Weights of a small model that answers yes/no questions on an image's attributes.
Model: encoder patch size [8, 8], fusion encoder width 192, fusion encoder norm layernorm.
Training: 11900 steps, batches of 512.
Data: trained on dashed paths with two dots that lie on the same path or on different ones, 295000 training examples.
Rows from block 6 of the image encoder of a small model that answers yes/no questions on an image's attributes, named by matrix and row number. Rows with one number belong to one neuron. Each number is 128 + 24 x the weight over its row's rms, rounded and kept within 0 to 255. All counts start at 0.
Before each neuron's rows are labels from the 100 images, of 14848, where the neuron reaches its highest value: "responds to" is what is common among them. Only what is clearly more common there than usual is listed. The data: dashed paths with two dots that lie on the same path or on different ones.
# fc1: MLP up (encoder.blocks.6.mlp.fc1.weight, 768x192), inputs 64-127
# fc2: MLP down (encoder.blocks.6.mlp.fc2.weight, 192x768, transposed), outputs 64-127

responds to: long paths
fc1.471 [110 136 139 119 154  86 133 150 162 139 143 162 135  89 139 140 142 107 150 135 164 109 135 125 132 122 150 157 112 107 125 132 114 148 130 199 149 142 124 134 105 113 121 153 115 143 136 104 107 157  87 108 163 140 133  93  88 156 115 140  82 136 109  98]
fc2.471 [100 140 120 103 134  94 105 141  76 123  97 118 119  97 156 102 127 143  96  88 127  80 112  95 117 159 145 114 123 128 116 141 100  86 118 153 126 106 112 118 130 137 123 140 157 124 122 134 103 107 108 158  93 135  60 129 127 135 166 139 171 123  94 152]

responds to: long paths
fc1.18 [135 183 105 114 145  78 159  83 131 144 111 112 134 103  73 116 146 138 154 180 125 116 146 115 150 134 118  96 148 151 183 153 143 137 156 136 120 127 152 146 153 153  69  86 111 147 158 125 114  96 122 192 143 164 139 133 129 163 109 161 125 145 131 145]
fc2.18 [103 140 173 115  57 117 104 151 159 138 138 138 131 142 122 127 160 104 111  88 122 149  97 128 106 122 117 130  94 108 126 120 160 151 119 120 133 142 108 141  91 121 126 154 156  97 112 152 135 166 126 118 140 116 108 122 112 154 122 125 147 147  90 170]

responds to: long paths
fc1.310 [138 142 135 129 130 142 126 146 108 173 159 101 132 102 118 122 201 106 146 118 105  97 129 157 159 104 121 142  73 105 125 147 153 124  93  68 138  67 118 151 138 127 117 101  89 112  99 121 162 117 122 120 138 150  55 111  90 145 147 115 127 132 115 125]
fc2.310 [ 82 114 101 106 116 113 142  78 107 112  62 141 119 122 105 146 139 120 138 122 122 119 120 107 122 134 162 117 158 121  99 137 127 180 117 177 147 135 112 160 106 167 145 143 106 152 166 101  78 104 102 129 104 101 171 128 135  98  98 127 112 107 156 106]

responds to: many distractors
fc1.381 [147 102 133  83 114 105 143 132 108 110 131 101 158 137 156 163 141  93 117 154 152 135 115 133 124 133 111  96 112 133 109 141 154 101 121 172  74 135 133 154  57 135 116 148 111 144 156 139 134 106 127  95 108 107 112 100 167 149  85 102 125 123 107  96]
fc2.381 [107 133 109 143 121 143 113  86 169 142 112 142 128 136 126 121 150 142 117  90 136 134 110 150 150 156 146 106 144 115 133  95  58 129 115 105 121 161 156 108 122 198 113 130 110 102 126 128 117 135 158 147 100 161 134 151 120  97 177 116 154 149 155 138]

responds to: many distractors
fc1.523 [125 121 115 132 130 172 207 124 123  84 136 121 143 147 127 121 135 147 100 147 115 145  81 133 118 118  89 119 162 105 133 105 123 124 112 159 136 114 110 138 155 118 141 138 160 115 147 110 109 116 115 121 116 121 146 142 131 103 107 124 113 138 142 122]
fc2.523 [ 94 100 148 141 166 102 110 110 138 172 170 175 137 131 130 142 118 113 156 135 132 130 131 116 165 157 172 144 111 137 178 181 157 118 154  84  84 148 145 131 104 124 122  78  83 162 109 118 149 100 149 131 144 162  83 125 110 147 140 147 134 147 125 148]

responds to: many distractors
fc1.291 [126 101 129 132 140 102 171 117 162 150 160 164 153 142 124 114  91  66 143 174 141 148 122 114 105 103 183 136 111 112 128 152 122 153 140 132 173 146 115 134 148 113 121 134 105 154 129  93  79 146 106 176 118 164 131 114 121 104 121 146 151  91 134 164]
fc2.291 [145 155 141 108 112 146 124 125 123 118 128 111 165  87 140 128 157 190  79  89 124 109 136 147 148 150 148 104 138 122  93  81 145 106 132 137 114  89 140 120 116 143 148  86 132 147 134 183 155 125  99  74 151 130 162 114 130 118 141 117 134 121 139 128]

responds to: short paths
fc1.81 [143 147  95 121 114 124 126 150 120 118 146 129 166 150 136 137 139  77 168 123 129 141 126 140 124 123 184 125 103 132 140 139 207 138 119 137 126 113 158 110 128 165 110 123 110 131 158 121 152 152 155  62  99 147 132 148 160 103 102 153 117  72 105 111]
fc2.81 [132 115 104 154  78 139 124 174 113  76 120  76 135 146 102 116 151 118 148 107 208 175 135 176 136 124 159 141 121  99  95 136 144 113 135 150 121 115 133 144 182 142 134 132 124 143 167 102 149 164 115 128 126 140 118 169 127  73 110 136 139  62 162 130]

responds to: many distractors
fc1.38 [151 152 111  97 152 106 140 146 134 107 102 159 160 136 142 100 130 151 130 103  98 156 122 141  89 192 129  87 159 115 161 127 135 114 155 118 119 120 166 139 107 119 133 118 115 133 114 133 147 128 119 136  88 109 152 100 136 139  97 127 145 133 126 147]
fc2.38 [ 75 127 103 138 163 102 141 126 128 178  89 109 122 145 166 129 137 117 131 131 105 156 153 106 154  74 130  84 135 130 138 142 150 134 117 142 146 127 111 126 140 171 151 143 114 110 129 135 126 135 159 127 140 124  78 183 111 135 123 128 125 108 160 125]

responds to: many distractors
fc1.105 [131 146 116 103 100 112 140 104 106 107 148 153 155 118 144  95 161  85 117 106 117 153 146 108 121 118 191 128 129 115 121 140 118 116 181 108 163  65 152 134 147 143  67  96 103 153 158 119 145 136 107 178 152 109 119 127 115 162  97 126 155 138 171 140]
fc2.105 [127 135 117 115 170 153 151 111 128 158  77 109 142 111 118 115  94 123 147 144 131 127 127 151 181 125 100 162 149  85 141 126 142 126 126 144  99 179 130 182 115 126 157 143 141 123 104 135 126 109 158  96 123 124 108 130 143 127 141 103 105 108 126  97]

responds to: long paths
fc1.600 [140 128 134 129 114 119 119 179 153 148 116 123 133 177  81 119 135 110 152 112 119 209 156 134 177 143 129 112  97 135 185 100  97 107 142 108 113 120  99 144 144  89 151 101 151 157 148  84 135 137 124 103 123 136 102 108 125 115 112  92 118 146 127 177]
fc2.600 [ 83 131 110 133 137 134 140 123 143  84 158 157 152 116 123 163 137 148 123 124 147  87 132 127  77 113 167 136  90 123 106 103  83 172 136 155 101 123 158 135 115 124 134 133 127 144 157  99  93 148 111 105  89 133 116 136  87 140 158 123 124 122 152 128]

responds to: many distractors
fc1.685 [128 105 105 102  91 137 119  74 147 140 109 111 163 150 123 112  83 155  84 114 124 103  80 136 149 146 104 128 119  95 118 107 120  93 117 147 103 111 175 176 150 147  88 103 173  97 149 143 164 123  85 138  90 116 105 133 158 142 135 154 169 132 121 147]
fc2.685 [102 134 158 129 134  84 115 155  92  95 185 124  93 103 171  85 141  98 125 127 145 156 124 106 140  86 127 107 189  96 143 117 110  87 120 127 130 106 139 111 114 120 139 151  74 147 111 140 136 141 168 131 153  97  95  99 114  98 129 134 116 126 165 132]

responds to: long paths
fc1.554 [116 121 143 147 118 149  93 157 141 135 157 147 142 116  97 110 151 110 165 136 135 104 147 139 131 119  92 173 108 121 131 107 115  90 143 154 144 106 125  87 122 146 175 148 122 113 108 133 159 122  84 155 163 133  73 103 108 106 174 171 155 114 160 117]
fc2.554 [119 116 161 136 120 127 100 118 145 150 117 119 137 173 156 127 188 135  90 145 143 123 139 112 137 111  93 128 152 119 123 161 144 168 122  97 115 188 103 135 102 115  99 153 125 154 105 135  93 166 153 119 120 117 136 156 112 149 132 104 118 122  60 131]

responds to: long paths
fc1.218 [177 136 106 132 148 117 106 127 161  97 112 150 159 159 116  98  93 160 113 166 132  98 119  76 137 138 135 154 161 141 152 135 123 162 152 160 153 122 144 123 136 153 147 125 172 118 173 116 130 125 152 140 129 102 140 141 126 115 165 137  94 132 138 112]
fc2.218 [159 154 160 115 113 115 130 111 116 117 142 110 130  94 161 110 143 108 125 127  99 141 118 164 144 109 140 181 141 131  94  92 160 126 114 147 136 140  91 143  74  87 179 117 101 113 154 109 139 101 110 155  99 139 158 133 136 109 134 152 117 120 164  95]

responds to: long paths
fc1.485 [134 147 160 106 121 159 172 131  93 107 157 125 130 127 139 119  97 106 123 141 116 106 104  98 111 108 126 102 118 129 161 159 121 197 121 146 112 107 102 128 136 142 114 108 166 171 155 142  96 142 132 156 117 122 100 122 166 101 104 123 152 148 178 103]
fc2.485 [145 157 115 154 149  87 134 121 144  91 138 139 124 106  87 160 130  92 107 108 135  84 122 130 157 142 142 130 179 105 174 114 119 104 121 120 124 170 136 134 168 137 161 142 112 117 186 105 111 104 131  98 129 134 148 149 104 130 132 178 181 150 118 162]

responds to: long paths
fc1.700 [118 113 113 117 185 129 121 100 119  87 146  89 118 155 103 129 128 119 152 124 100 104 124 148 151  82 104 116 111 140 170 120 127 153  87  82  76 107 137 151 135 145 132 162 163 180 171 131  97 150 153 161 111 142 158 108 131 147 123 124 130 157 132 122]
fc2.700 [ 98 132 119 174  85 111 143 128  48 151 110 134 150 132 131 123 130 129 146 145 150 111 116 119 125 161 125 131 104 176 119  86 151 119  87 147 128 145  71 189 122 135 132 105  87 141 148 146 107 126 107  98 156 138 123 132 151 129 158  87 178 125 129 140]